A small image classifier, trained from scratch: norm batchnorm.
Rows from block 9, named by matrix and row number. Rows with one number belong to one channel. Each number is 500 + 40 x the weight over its row's rms, rounded and kept within 0 to 999. All counts start at 0. Numbers have three digits each. After the name is the row's rms in percent of the matrix's.
# convs0: expand pointwise conv (model.blocks.9.convs.0.weight, 576x96x1x1), inputs 0-95
# convs1: depthwise 3x3 conv (model.blocks.9.convs.1.weight, 576x1x3x3), a 3x3 kernel
# convs2: project pointwise conv (model.blocks.9.convs.2.weight, 96x576x1x1, transposed), outputs 0-95
convs0.344 093:480500480499500481426536499555460500507463485528557548500500490507471506491502475499530515506500547497525471448507501510561621519485546498361518498501511513496508521505494569510486530500445496466451500546491511422466514523492485580501475517498615593501466565586508478421416549481501493500
convs1.344 102:450495539473443472541490438
convs2.344 076:505510498506489422515548394434538469465508521517503485514510524484535443535507491501505508503496442501488499488496503509387484508498492495604481494504512501501462498438501413500529493490601527522496509520498517559506506499507516470565500515498395445502546508437499494619443503508383494549
convs0.345 107:480505474523479461502505485526496496497542518498500506496597496604489485416512500508534499500537502517410444499503499503500501500498577499338495474483493477500500448504511506501485592515495497499484477523490499502538487445581503530511554505497501501497504526503541499528497485549356627486
convs1.345 092:558508528530452539562486538
convs2.345 122:604537530459479567499442470431485547473494554553452521486439530509548536595499560533463500453499471497499530479492499544539500432505461456508406545503500450502502543629549500474548531468492499483490548506564452501542525558500531463498500448501500502536505496509447551499454565498530502495
convs0.346 091:499456493640537496497500584506579508587497494509508483519496451448492461498648489472517508592522432480507483510505504449492512513513516503501429531552474482487502459558495502515499494468497499458489467478500505488495504603487512510472490474580605537506497492484501499431546497452509495500
convs1.346 091:451454463448460446485482472
convs2.346 089:494537505451489484496503382452435467477514500502565481499502501515506492502480505503459521497453486503549591492517535606486487488512498495604471474511628498500500510498501452500524504505512500541548504479520499509474614502398499486500536498433432565502507511462497490504441501513417428495
convs0.347 096:550488494515514535497505500445490482497599495489523508493500499405486513494544460504454500504497516462503527562501494505502509494544504497612506499530504478459496503500387461575511377502487494505502476388495418500501482517521497513505483500500488495465564494517496491478604442504636510500
convs1.347 089:481458455532555449455517536
convs2.347 111:534537502493498539506437498500500596501532534551454501497482500577495509499515571540493497446493471479437506476498475523586499465521494423477500572502500419548501551513614500457504531478500499479475502515499439482511503501476535493461506424513597576524510541514483617495482598500498483472
convs0.349 088:483519501548500507544499557505491488493427496481513505406546504495624446489501485514458489495400502488501487487524496375499546482494566608506548376534468559461495498548489548535477499541441464499499490511497499506500445447508536516510514554514579476461504544502500477515495490507545498499
convs1.349 095:484501476557517434515496426
convs2.349 076:545558501539487537526485496412443499473502506630496535462503502579551497493560509502414493407458499527480480497505485497519504490499501503563537430533490531489500489555503532513554537548570497493520491499504499526537337410489525508523524499471546509497570507501540499508483500538500467497
convs0.350 094:490446533430499521354593484524472431491485369470460488494522496513510477517444468500506505478498517519534499506539498505499526498497569586501513476497503573494494596504400555510513494544487492508475503475506572499472513413497554511506504591495462498467483470478498517504465486523498462514
convs1.350 087:461445519429499551496511459
convs2.350 060:521500502389469562447519489495431439478527503502510500522500497524507495490454502530430457474515486556473492500528392521497492500476552486529503448497522534500498590500461603504524505528451496450464508500535513559500507408504626508566513527505487511496568468503528556517430435545475478492
convs0.351 092:500526467450550484438532500522511465504499486568501496504530549447499475496417476481496479536536515492528470496579516446490425497479482521500530425423529535500481499661485436533459456421568520525506487492459506500521500479519499417527496508464498450446500414468500455505505513497514443576
convs1.351 099:453474510442532542431477507
convs2.351 072:504588513415500526508495501426496504525492507528462508488500516515513504562482512488495514492501500449489489474548497463513425417497479508515497497450531496537489501625514467472501502378587538495525474517507470525478518517500510356547429499500507501495544390504419523501482501512474461500
convs0.352 103:499506496502483499505495481522500506502496565503495501495542533577465496496493555500539482500548497529508491436500516501497497500457552449323496500436443457535549459497509503495450597513499490493508502553474502499540504485652521500477501504512500446499490502502647554502493498501484551487
convs1.352 104:558501547531423523523507528
convs2.352 109:561538552468427576526437470440490535426500555553456521484469533529524502542500508569416498433446489499486513494497499547569500402529454464504456549510496469527502541558511499491582529468468498483498544546583483500544516512500515481496500498507521509544507527525448572506460582555552504452
convs0.353 110:500495503493501505495502545477496449473508459496502524504490465380494579501517404510430502518500535401518510554526485513501503496505503517593500500501586510427436550551453498578506375457499490510500504486512480541469502538467496500626481500498501517499500500537440417491501500499522470517
convs1.353 106:561565537483471512533545527
convs2.353 100:488495481502532521474576503540531401506500493451526512504501461507469386443499499493544482493600507526505417501551510481507497509401576507499512504442498506487505366471485492558445492510491575508504503502441525503507505462500528574503533545518460472487485495448591500536501483500433498528
convs0.355 097:552502554494539532497504499369492478498636459499515522495492471486502508501504466492461534485490527490501499580514442501516509499532499473577505508507572488487474539495430493567648475489504499495492459489491433501467467511507493497548454489500458550456560513510379493477493449484510516514
convs1.355 093:420477443523538508534498532
convs2.355 089:506570500477470540503499474501503509479497500531485503494387524504511498523538514575493479504508402544492499466494522594531497492501496481503488502500499481534506514505542502462500501479495494500500500489514500453501592517392557425485500489536564531632577489499549522499372589504498448485
convs0.356 099:505509516494516499496499505407500391455504441491508517506496431456498498501498488501440500488495507458500522629484396520498482496501502480629497498486581457486422527500488494592539490491500500533510458487514419537426456560499494492543501457490485569499548499509415486499500511500499526481
convs1.356 089:464461454433526533550526490
convs2.356 134:549571511486431532522438449500499561439497554538445504500412522531537503522524520575497485470497482510494504498478492583547500495507430482520454519504509477575534534496577500441533516461504501502502499500543498501529547534443529450486511458496562540620525514502516545503367561500491485467
convs0.357 089:497497444423515502448529508609501452498496493520533492500500488500481491516514432497572498499552543499523439496598510533490559501504544494394533479379538525483496506521475567588498488486486495499424501409478523393498555502483503532516449505466509513498456499531506451471452501487493466502
convs1.357 092:444466486446549536446521495
convs2.357 069:554505506462503498498503507577485503492490500529502478492496520501499486503544496495512492526545490487496486497509500493501483471504503421444475495492495479507513617597502640493509489478493502510424399428514497425499512560466512483473367475511500646513498484538503505494439516507528500501
convs0.358 098:491498440477516433493554522508474405505501492508505517545570459488490494468506389497478533500546562455476487579540484503507506495504541512483514445456564498486447501553434501663504401484485512531493461477449478529505434482512507497587504491469495525440506483511506474527562503517485519512
convs1.358 118:410448449482504501513521502
convs2.358 057:589581538501495503585395498498471622489456565516499480463463518555502510498557529500489500488481490500457596500500503536500500502500461445513447529524514458506500512584607528442504505477500488492488513504529451471502500581462501466487493417482519536547502534550454500504460567476516485480
convs0.361 099:520506499485492503512501546503515509499407502497501478501498493500560345509587510364413516475508495502503530509475502514497492513497590514522498495495500509509382511577498506497516506502496524484568559566512503498499495497495544453511503494485640507502453489499496500509499501416496498514
convs1.361 102:501496501555453560561458489
convs2.361 105:548505495494502568547473500498541501437532479502502501503494504500528378527501516482500509496500485651526503516504559521494500501505501494523501517480521488500285497490502498498509499501500591505572510478507500468512417487442585462502503493524554496502523496467504502501494512500448484480
convs0.362 098:505499525500501488572491500445437500503499498499498508517512501499500526491496501468458537507426495482451565583472397500601498505500467502563498487554511487522484509496504501503567491498504525511500491484499372567494429497567395492551402447468500527482602521538420524504500509501510534500
convs1.362 109:539513551476461447548505553
convs2.362 081:524479499498502604464501506503589491511593521499499547500357487510495469500518496514503400470593515495450373447541470512542492503498485483532498509439509443501499511503554529550490499445468566475414499507489491508530494534447537484508531506519500500523547503500499557511474501496471427503
convs0.363 098:494495476523491470495499499597513500562522545499483497496546503579480473458508544499561489495588486519416472470497506496509491525499524498393463500449433489573500442506545510457483583506496517500496496510488502500508497489579529499496592500519507496488500501471599598506506496504352524500
convs1.363 103:532543545500425519543512539
convs2.363 101:595593505475483548576462463426476531357511517574499514461489519497512538537498569526464470481501500496463500503484495500507489382504407411500507529501512485500500598535506533500495545498451503488473529531500451498515501534508503491498464504511496520499520533537423515526410519502534502495
convs0.365 106:502498535470488525506449483432504570502496486502497480492459511556573493528499517498495503485428380555499518386444583458502502486508469517521504529531452525503493539465569514390542521562503485505500524506566511503467606474480492499353488507503498538532494502460491505505480502503510500503
convs1.365 097:437510544445512516470515562
convs2.365 070:510405504509498547491502511608525494493659555478500468591405480508484500448579494504471500483507508513435494484503500531519522573496481516515471518497520501498485475498519526508497500451504563416423512534492498519580502496473500542516461544518500471502594595467477499506492525496495494513
convs0.366 101:555481521463510566500488513465514571475510493502474409530411532495557498709495499500498501493454503496561510503531546505481500493507506504552476490525500555509499517512497524490544493544555494466501557508529522503495521484383518497470487542498512500620476502487486496501464499500510429516
convs1.366 102:484418463526478527464466458
convs2.366 197:509522545477469504561432488451453576468499611551450521482496559562565534534488567499469493440429443500482541457454497509550499484500446443499484513502487448509501546512560503442544573500500499485507533548500401499514500527501497485476493423500518522506500525565440570497499562525505527432
convs0.367 097:447542453464539482431500502522495423500490494549508500503502505474471498499491394493499498560530580496517386500546496497479500484490487510496559465417626510475464530579500489572496454402499503511501468493499501495499504557485483452560476500484500542496496481500436395457493522492500434507
convs1.367 095:470429474478479457450453480
convs2.367 101:501560495574501497499502494500500499491505479491511492497492448499475499447500556579504583484500487440589534656504501532485552503557503495501497497511567501498625500439498493500517492510525476541497494454504546470448503492363509502477583496493523570528490517494498497493461500461500430503
convs0.368 105:504521456500501524504527496501578498482505501488480491502463501371515500606500500520504498500504559495634501503517501531364484498524494495513465496505551559491504512507445469512542431499513499506507543520501532499484510503391579491498499559491501500519435459487446414545479489494513413508
convs1.368 094:512458507529459556537435465
convs2.368 089:502501457493431496507545498505530502499478484497502535579409499418503490516507435501536488500500502430454429516500439531474487501380466428627500531409526495512451516517485513512509481418500498426543508516493494543464507537475511496589458568541507500570546483520498485519471499485469499515
convs0.369 104:500499496496468527488488512503530525501502506493546489501486501501496493505499501500515321498534459508513458453478601465466479456425491499494531634484460501501555468508531502499399502508499419484539567487503517421515556508488513545446511517593497439542480465498504501495500551506495490440
convs1.369 096:457520549436491550468487544
convs2.369 101:602522522424475522601496437500471503485480581513481518501494572519515500541499556500439497492496508536470512462476499545505479516500456494479422496516497563526505528499567521511587552507482653490468497494464492513526454476481494495492474507443453500467503495466507557603460504507419502485
convs0.370 093:476506492509496388482500490486487438478508482497507503505574531498468523447467487514430473571517500477470482504497501481486456430500473496516508389484524458497451495517491467542489420472504484689496490480467497519507488545542437443516499497412446480492510497503500488483585496570520495494
convs1.370 091:477477500446463560451465541
convs2.370 089:500497500485502502401506503477513501500579488500509458453487490506432496415487424547452497540482509506446490420483603505499414431506502516542455453566504484456498493411563492550498495485501625543488502505508500500511539545505447429449513516501491498533499500472466460451501566492444472500
convs0.371 112:500498498500510500506507507507532435497515499490506498508493485312505499542511435502499538499500607496603505520533496526444484503500505504594499476501605543470471513510476486556541402495501497500511500500499527503497498504434501495544500498475509509500490499501373434517501500495502411516
convs1.371 103:574533561528469527536507516
convs2.371 088:471501482498546550432546502528573474506483406409550500502482449499506351455509440493539452498534502508497499526519542496504502537507542501537543475449500531500500470463469486534460490537516532500505462436471580498461563500429508509500547504500504500507499474371576481492473485469486432506
convs0.372 100:577493481500503494503448457501511558556543543536505394564482631489464503500500500487510454529556348502499521477504525467447468485440467466537498497529500488541499483542537493501490481532530493510502491453499506455637499508500493494474504474499453470534500438497502505414535538499539498517
convs1.372 101:414501514470533557486526528
convs2.372 081:376443536499477582526498499486517480401490456475523532496490434525574503537519495510464484500471475542470500638504544501503504511500533510564524539453494528498424485537439486480506502496563457521479500488515503457426500487397506521605500505521499498497519501515508482515452414529530500500
convs0.373 108:478500475505494457473546503576498471516528508492500498500587484585495461435503503504542500494560500510415460485518499503521504501502559516306496495466488500509498422508524512497500574500499500503490494513482501504514479466554501500538570504501502500446507507472537513514516488536328505499
convs1.373 103:546544538483448504548538546
convs2.373 125:626534506441461538560427457454481561387500546559500498476457536492547515546498513531467483473501478494470501501496494540518498436501432411512504538507503483496501604540524527500513517483469501492469583528502421497513501584493500482497465502502500512537541498531426500524443573501541498462
convs0.374 098:498478501500566506495531526372497408500587451500548513501500475457494507470499417502477493501500538454504494614508482500499509500539500494601521503500600469442482499500422485610504423492500488501498479467495430499453497538497498505542491505503502518471562503516436437483517438496517499501
convs1.374 083:449477466504576454519498543
convs2.374 113:537615500492432518515435480499500543480504522540468510477440507509546501521538507573486493499500426504495500482497512568517500486501488469538459551498506469536501519570583505475512498443492495500498501497520499477549546567441578445499499494532592527609557498503502524501362559503506489458
convs0.375 096:497486501512536528512500500357453412497542469494573543501493473454500546463507473501499502491502522488466485596510409509503537500500541493622519503523518437450502530445494500592498496495494492497500495480471419542499452525539499521509445496500420500482598519535408484481500493499498529500
convs1.375 098:457458485551542440496506551
convs2.375 099:527512531486490524514484488486474535482476528545462515484388541533534521528501508502462480491491491504482503470492491532626490483523488429487495537506467452540494589549522511463518539443471489467510544539508437480526527578523509464484467451525589590527544540614441543488496540509542528412
convs0.376 097:502500498517499499463500496498499469552457499450497513502601521499479499474497509501486429525568499489500500501510501497500492498497544519500498487416469496500498472538476498530384497488495500501510498451498499502529500500589511504523550501498500300433507402457633518501560500502520500506
convs1.376 097:529533534482461496533572556
convs2.376 123:515507507487474483537460439487424536495500570559471513497528573550505549518498529502483501439438489511470505401468499503544454415500438473419492507503462444538494541519550564443500537500469491468507537581508429507551503496545494485470485465501500500496500568557416564496500562562500562458
convs0.377 125:504501502502501500526487498397471526496468493500500563498500503510504529446498510507437497501499436482401498514481478493525498498500496499544503501505487425508499502497510499501501502500500494501497492487501272527504468499543478500504462469500494506493687500508493535502556497534512561480
convs1.377 103:511551498529587503539541506
convs2.377 076:498540517497456508585471490481499530441499602557487510470500581502500513567499517499425435492506498525406491416440472493514466458485416421493495534569479472515470522521589520459501555456498520478417552561490461490522484562501502470504481478509523497527538559527426515509472535531476516483
convs0.378 129:503499501499505503501494496475465505502502500500501548498516503516487521408498497500490498503495491498386497504502460488597501497502494502507504499503500461549500502497499499501499497497503501501489472460492366503506457498647468499513469451500492503432703499503519572501527496525509596499
convs1.378 098:532537533525507481588520542
convs2.378 123:544499539461452600531484475426498500396508523548499510486404500498521503562506517597493443432491500501501494456500499538500488499499435455515449544508522497501500520598561524494580507468478500442443547528498494499531502586456555480499497502507526506567504512502431496522416560499507458496
convs0.379 092:485451468503519499498507567498480507542478492496505608527499483481425613399501482500475503546496533352500444510501454508513506534500475550506513514513504499491507500529499500510407492439500504434510499502415448501494476610519426530515481502568529484481526514559494496489532523489550524475
convs1.379 092:509461480536439499561440512
convs2.379 089:506392483501503480518497565512620509522516543496483492501493471500500552479554471498554488497517510459442452501519418483496550525469482482521559661498537499486506497501505499467496477430489498467488492580495499474489512583488443535511508508548579509525495612562481487489486502460544505503
convs0.380 087:502479588492478513326547501501485490496499412457435506526525497515431526500502498500484459490500499496532536500507501603514516471492579507502496481501524522521500632520434637501503494532496495499491552487571509501466512422497546514495505528486501483492497479496522533491489500496509451515
convs1.380 095:522441514577514547487464519
convs2.380 080:520431525448479543460582487499478471467528461494514378546491499550455502415462503501463425497499505619516501506512460526528485483501523494499508502500505511523502528478475633487518503532465499436399496507533520470473505416498545523493502501624498498485516559501558512499483499501490498499
convs0.381 093:514501500498506505507501518473501496498444487500421554486496500480536484506487497514486505493490524440535487499531496427501409505682498510526493508475458523500503500523465449474497503485540501433533468536497499614486503501492529464558499526522500496478505398454502493539499328500531502500
convs1.381 095:493523464542526463542446437
convs2.381 084:508497506475500500517497508465553521504495513521459568500501520502519536569468553548499519491496504466494498493503498480515483514525460514503504527495494498519485508542532478427506577394508502482549497545489497615499502506502570411501494534564502492495544333494500544633519445561547510500
convs0.382 098:520477502499508527474532516426589498518535472495491501520485494376491514529447492487495501490493516477576491507570505513476392472596500516570484487502514539504497504526449412505520478500561513483582502505490514528494495521471559496520500518524503429483506357447473503497504398490531469528
convs1.382 096:521441467555460521500436482
convs2.382 069:500463502494504507514498560500593521525491483527457596555444488492501539520465529497506501510515490350501499490506485449509485549500456504497507539510482500531493504513534447432496542461503531406555476566455502542510528500511503476499480541568523500507576388499506593603510493506543507485
convs0.384 105:562498501502499545521501501500502501478501501483499452508464500421524502656505495496494507502498524499646507505501547523461502500499501505565496480504511529465500502514497514504507481543499493490499542500526581505506489482361532502457481548498506449593444499490479468501489513499511343508
convs1.384 119:499411494518516519456487442
convs2.384 154:539514567474444542564456473456473549418499581553467533496474548549546542539502542500475448462449463507465501440438455526542486463494411438520469519501493468537497558518554533476522568480498503481487570514504428495513498533490497490502465483505513517558519530584425552507472552571499500446
convs0.385 093:448515496499499467495537495500470492494514497500515564475519497638504472485492501500508503433486512519403432495486488499506495502506537478384507523467421494500499492436531497458501627500480495478495489563491498507497514498500474510512523502525515541494500600543501491519487480538372590414
convs1.385 097:431435471497499516486545546
convs2.385 080:479512522565516499497500517500496488490464495487498461418530503502520487508415545491505533499503503497634556500502500432496499495616535512393498499555449500500535493520458498499495455576501421521503500497505541495509500462503499516451637478491483516439401499501535500470481480461544523561
convs0.386 088:468500499564592454498511591503607495547501489561495496520501492436469464490513477446498512634508501474503486501515496381500502490522498544502464500517500501490423451584497470516489483387567502501484445492493500505499452573500498416510499446513537500488500498439497497450511496484503496510
convs1.386 088:481457486452451475497442443
convs2.386 093:500502481447441490501487375498462488497501500465552493515504458521502516500497501499487528446491491501638544495499517641497530506499500493546474495491634521499591511504500452501520494506501492521502500449548499499485548501405478517495503493453468559496486517515500487499417502497449404498
convs0.387 101:500542493480546498602504498511501503512468515518500496481492500494558464511504494479526708512485555503515499515534499493497503514498477514489499459504492604500465493498506484501548508451514603496499479530449518535501471447500497472601475506465502538493483499502428492566440471474500482612
convs1.387 103:540464523455441450498449519
convs2.387 139:471425502495502507389504523479502492499592428499526458499488439512478495433496497533502480468501472503514500512504508503503565497588547500518556566493558484439511517487480487502500494498509408506504500475518497366415571524413500517494559491525517545523503517500493470392498500497523424494
convs0.388 094:508494495498538497503499519464510500531587499506518499585500499375480495478548470491483497545554500426498486511502489492505491496504496492550493496495560408473489493591489465567496419405514515500507475469481415493509439654511493492509494453499500513488545529500470476438584499500547502509
convs1.388 084:444476505451501547451506560
convs2.388 073:507488500489528500505458523500565517502604547560480422514437533507501469500502500494534495387500492483443499488520493500500498497562498439502496501511595452502490556517539499422534490471536538500501521509467449466501495556440512451471493399480575574564525512500415514479497545426498436534
convs0.389 092:503545501497465514503474489501506522500448505545489411508464542508573484588508517509505498495483478564512488454464619436500508501459495500501502503514485527505509500504530597448467525524485479469496571552527564446504537497447494510411491498505501496603389523499505507481443611502495431497
convs1.389 121:504503542507510513447440424
convs2.389 075:488514500470428500504444476484418501484474557544506501451538555598507509506476501482499446400502500547431499398503509475513497467444488491432505493502452500487504500547520503504491503584556500505512505528484479492575451499627499505468497470468500467441425531505477501499503504603448556480
convs0.392 096:498505502497531498493525516416504369480559419497534504511496402474492505501497439505482513491495538458490500587502423500496481485519498484551500500491601415460432535502482490584561458496502497523512467494508466500445499555494481469549499473500495591503515500504366458476504485500504508497
convs1.392 089:456459458445548509558510513
convs2.392 132:539552509483445526512435456486500536444494543549476504492432517525557502527526506590487498464486465510495504495475499598523501493518444473555469508505503460548515549511580499450506503472498500501501499500546498502531553540406535439496496475500559565625538515507507510502358559505500472473
convs0.393 084:555477654519469538510477484385475524477511466457507495476485490525572511501526518506466504433422462532482617523466476537578532509532522504563482517579469502535458559472502529477565520527498550491485517498588473482444487506495512523482505449507530557515515549519489537510459499486496514506
convs1.393 107:534541571507484458527520557
convs2.393 066:530500434498490511497491509506600480511543514515514522505402525506488497500500506505532450522674491497490380476540487496453490506393487456484528505393569491503501489470528514552448496488499525491496477466491471499521489534486503544470530505511503495549550473511580512529512515506443426480
convs0.394 096:534515512517479503562509503500474490485502497495490475395506505488660447498550492494492499469438509495522504502505498468500589471486528511516508405517500634481498501539469520510506494578477497497500505515527533512554453345487576507503506547503517467500482550492496488535484480513553485510
convs1.394 087:482479481447539530427448509
convs2.394 077:532557524587482504554476466489428513495456551564495515400503505513553506505620517524448502482473500513474512494475443497531582492498488529527496430614469582495557506545511538500505520518495531493487481520496508514552472436501510514524513489461512507492546517526499513548367514576508503502
convs0.395 104:475499502496561494496541500489500360498595469500506500497501490484498504482507369504467500514489554483497494522515437492500497483550501563551498485553540499451443525507433483593497413448504497510461493500500501499505494593501494500591502501503494548464509529503379432490511441503496499513
convs1.395 106:487467443438479459487439504
convs2.395 127:517494486500512512484502492502499480546500493488504493498498465499461531492472505500526628490509502426636575555520503533499654572563503503484502468531539499477567497470497430497500499503533440514499443412496504457473511491487473506491575494394499527487445496479544490479520496459517477507
convs0.396 128:500503506501497497553478496474402510499492503505501573495528500562506518431503500506464501500497485497380500502487444492567502499501500502501503499502480466543502499498505506499501515501499500501494475490501319541519457486641443505501482491499499507469615513520498541516517499528511633477
convs1.396 100:518551561541538548527538509
convs2.396 066:502499497499433533543485499472506508475551529500469548453499502492486514604514526581490456470513501497476472447509497494509498439504458467500491530513499482497493522637563545509501500431408500474457515507573476501520471656403522487500494508529521521558506507502444490502470564555500459497
convs0.397 091:500480523524451498511493509536500559504459528520482509498519562517502501489497568501505461498497429507505484475393525459503438501419499465423504511487343500519526428495543546464456577503451492469577529536504499496574501495544510499411498504537540440501498520526611524496498522500509506468
convs1.397 102:551510568502435508519480544
convs2.397 130:540540534468470516509439464436452526431498530520451562468465502581539535547503522575474484407470482501447497500486502523567496401507470453505479569503497402512501557523556512488523536468481483485483537521561403525521508545504511453500484486522500527511546536564444514522484526541539521417
convs0.398 104:498583501501496478502511532515545494488502498499475498500501498397496513502501462518474501532498511478642502501496511502399480471501482511496464496488512587478465501656469492500502426476506436500490501518544560503500528538384543482519503546505500517500416496497478430510501496500571433500
convs1.398 098:541507519517457496557544571
convs2.398 086:492508399501525502467519499525486460488510458455578511490513489493506454465500433516532497496582544499530460539548529493481500503498561496506601504400513500441535468410409489592453506510433499500503474476461501500567511490507504612520513563534473460500509497504589441513498476482488494493
convs0.399 096:481498500564496482506553534487484480500557503425513505503504381449494510479521459507356510518499574407501498557490424504499521500500501603556476476544559490450480494516425498595502421503424492511499500533502490511461463537499507510542525544504510533469518553544459486509523498500513500500
convs1.399 103:494443524460487432479440494
convs2.399 116:500499504496554534494497489483507500515518499509500492482475500499500473507494509501521561490498495485498540504520507508523535592680505496501500429524509494500509501500500392483505503461585493540497414447508494429465572526442480397496542473423502567503517420453499505441494497452544454501
convs0.400 098:504501491539502498498498500504485498511490501459469500501596504500451494417504504482486414513625488492501509502510503489500494504499505507500485492422500487524499489532490490503428501495502516503504471433497443502551485498623504496507522498488500386452608385477603552500593500495532498533
convs1.400 099:539514537501448479549567534
convs2.400 146:527501518459458492566436457470461545473500610563439547482496563552543539565499529519453502456453491500456500436483490509530481429499443458485463521501502460539484561543566543461555528492439471460483530581532453513536503526518505479490469483501502500506501563589417555509500538545514525470
convs0.401 106:500511500479424495510439470500503532500493513501507466523502498511503505580493582514523513496500448538507491500400647499421502500466421438497511556500491493496546453467548501486510515667500496503501578498510504485502519499491496501430482497500475497598443479497510503517500560502501497455
convs1.401 092:484553483518569507451508441
convs2.401 100:442418582520514503504544533392506506506466456529501497493508505522514499485484500417500491500517448481452508490523451426510565504469593499486512498554472507584505505486507502489495510502669487465483461506487508470368489501538496501501487497491535455495500512487514539447498412486492528509
convs0.402 108:500492500503534498497580506512467443523538505483490546483537497507485493397509505460510478464517558492494506479555399511629509530511608493443492490482510485514506499489460499590467500463500540509503457512483480502503484500629492504514504469492522477355537520499561506488501479476486567532
convs1.402 086:465491460460487457561540551
convs2.402 064:501535491501398441535394489470463522464503535507504493479520434521519516498505500501470489397474473500485502452503494527501502495419500439511494511503524449441499510609542594498513504539507439494518537503564462516540495561429584500481505497500505496493500524519494489519494624517426506437
convs0.403 097:456498494554435436499499593534533537500412502500467500529494515484457504501508499510477492558493480451557498481451537500478481492479498514503489481502499523500499490661500556493473478496496428495495523594524534500500532512429522502473507533509572495523354510502502493481496601503573478500
convs1.403 126:518481492517502513412452444
convs2.403 074:521462483531447484526480589510518571524521430494430498511542421490500539464559488508455501501507459516493498512444506514497515516490553490499503508513503496551456487548499603518546482516460434496499550493564510512505435512397570455476479502500641490518455514543511489467579509558543495453
convs0.404 087:497433583465504515357517509502431480502470437438449501533541490531468539492474489501477477496480509483500513511518489533544518460508578543519498446499469561560493600508462602511531514500485484508445495498578498526493515358526517502512491532496452491482500519505494590499495496535520510501
convs1.404 102:516490504565452484547459559
convs2.404 080:534485544401470521479538461485400482495500483505516497643504503538492534427455509503416494619518501570509524508512463519501485456499499497500506502497502526574506516493482555484495495536501480473330427510542537496493509452496501500494484495512478463487528552510542533498468500523501499510
convs0.405 091:502465611505500502463526497487503501501612485474396493521517488540481506499494500514513499501498414501442523499432500504533519467523511502502387541534458470565490511437483513429600503530530500499460485517593508505489508483525586504428503510536472519497506537474510614490500495514490563514
convs1.405 102:462462526480466484558568532
convs2.405 066:535535484439498561482500498507460498407394490505534500499412553518496505499394503556515418503501518506508479507493501514487465499470496447470585500367498504499524538504486576505485500491494417465500499407499496481501492499452460475504512546483500502499510443529622495475506518482503447506
convs0.406 103:500566498493502475520490405523502509501493523543496434581489611496499499518505502497494503535496446531507503498402519499467467467402403465502482485511499507511494509512631538492544497498502501546501501501515515505559500498486498481451454492463417504555449538499466501490486649529522487503
convs1.406 091:472495552460441517520523568
convs2.406 086:503288503507498636506488529499528496494500506472506500493463452512526502499500499495499440483521497539481471490506497497499487594493563499493501579484416525493482471499475510501479542507472506421492518505500504490505457492489584536504509539595550481503526501508581485526499432503501500498
convs0.407 091:481512485479477479510521457540480494493480572502513508500519527576506487500500502500537458500591496553443432432458508507497497501454525443338498501417426471501517465461553542486472566512452496446498511537500500476536498488542494557467500505497474453495499531513583494501500507519380530426
convs1.407 091:451446452543526558497522479
convs2.407 086:499497531549563551502490531490503500495501448494500473448493474483500472496456519484514567442503510481579528500560473448502536504647519511467487507527496501473563516534460502488477498499523463497499497501498503480489499499464534500465685473516524550457442506472500494461470483437517460627
convs0.408 098:510488496501498501452500488523492511570522516500455515500560520530445500457508555468509407503587500495470554423576500507535498518497561493452477493432478480592535495496490464515480520483489528503505492495486481465538508478609497501500557472493542390485529482487651594484508500471495530523
convs1.408 107:502409520443512481531514474
convs2.408 084:496500563536498571496501457486497497496509496515370505399501502633509500512463548520521489434489498496497513444502500496617498485522526500384484503518451489503540516415509501486519517553510434500500504504569498497509497507519538492373544483502520507491504507503569552491501494527511507493
convs0.409 127:499501505500504501501495498468436502496497500500501544500539499510500525428498499498455495504493489497402500504504422495577501498504495503507502500506497424542501501496500499501502524498504499500490464458497330523499458491641478500517470473500491505435668500507497586501528497520510595496
convs1.409 100:529537526515522479592516540
convs2.409 098:517521517448436592528456488439497503378508569523500506471395499500507507537511500582481493456479501514501492417499498518498489473497413483510438543502523495501500507575555539500570505467463499445454549524499492500537498612456561480499495503517539502535505537501480494505397551498506467494
convs0.410 112:495519454500502506523502499515564461489492511480514501487501493347508505545499488507510499504503588504625500502514509504424487502503500499515497503499552551492493475500440479542499418499485496501502551503500601503507564509418530501500504568496496456523461500501387372514496488483498423506
convs1.410 100:524478539546453548563480528
convs2.410 065:486519436495486475508493483498485527511462474504518550504500460504517476509586487510490505483480489480428394578475550506427465507481494425629504474345548512496512510499484493564511499523498508499543491460502470512497527529448504507559477509503489558640496489516496498496450512475469455490
convs0.411 127:499501504501501501500500499479430496497511498500500555496541496545503502385500498501473498500497488501369500506504467493546503498503503494505501500489497467508500503498499501503501507500495500500495468466501353504508466489636485508524495500500496506447649502506500506503569496529484670469
convs1.411 091:535530543539514525578538525
convs2.411 091:566510552466476556534452495415496516482498531526475502467440500504507508629502545548500500436474500499502496431500498508499503410499455472502461567546500485500502518671582576486519504482476495449471545506540492488506487559491545499496496501509529501520502527501433495506404527499504498496
convs0.412 093:465508444501517436499506521635504498594404524518502499515590499503489480468506501453533501560653533493489412504495466500490492523477571490424479498438498489528457475538575524539500509465478529500500500507424504497507429506498500497495500448497532500492454556504499500501498566502477500497
convs1.412 107:522478444525510456521522418
convs2.412 097:558493505501509514499502529500598499499588500498515384504427436506503425412538498478546513489493501509490498502505508500500585626509510500498502502501593509484452492489498480499495503454518603500495499505495506478490438500402499496501501517496580521504498579454500492507477486434488417511
convs0.413 095:358499495491504368493545538500503499499403478531502500526500391504494504505495420521502574510477525498488448511497495500491500497507462501493496509504503494482472514502531512492505500488502496500489497531500501501407518535387500486524483493499498657553412535501454467495489528515485497461
convs1.413 104:490529526436516521462428464
convs2.413 084:455502517517492482522472487464477536448495540547486521476501527564506530519470514509496472471453473502469497406476517500505497427502497454453488561539421436497507484499541491419497564499508409450524592570530485468502526519497498498411506435509519501513470545542439496464516537528499567357
convs0.415 111:497497498477552497498546750510570499539495495544502500515494510466499496502516498465488489514553503453495495500508500495499465493489522531499522499447503489495470500648516500501493497445512500470573499517492502497500494541488486486499497477521644496500496502504500492443533521482501481503
convs1.415 108:501499460522528419517486432
convs2.415 077:544474495494516502528496527492555551503493495516498424538489500501499508499486507445546511391505501503491488489511512499508498535514507489496500588473552452500454491540503497419532501449504499433606580539490455397485475549408494491479511495507606479493479570491409499457510530398492523502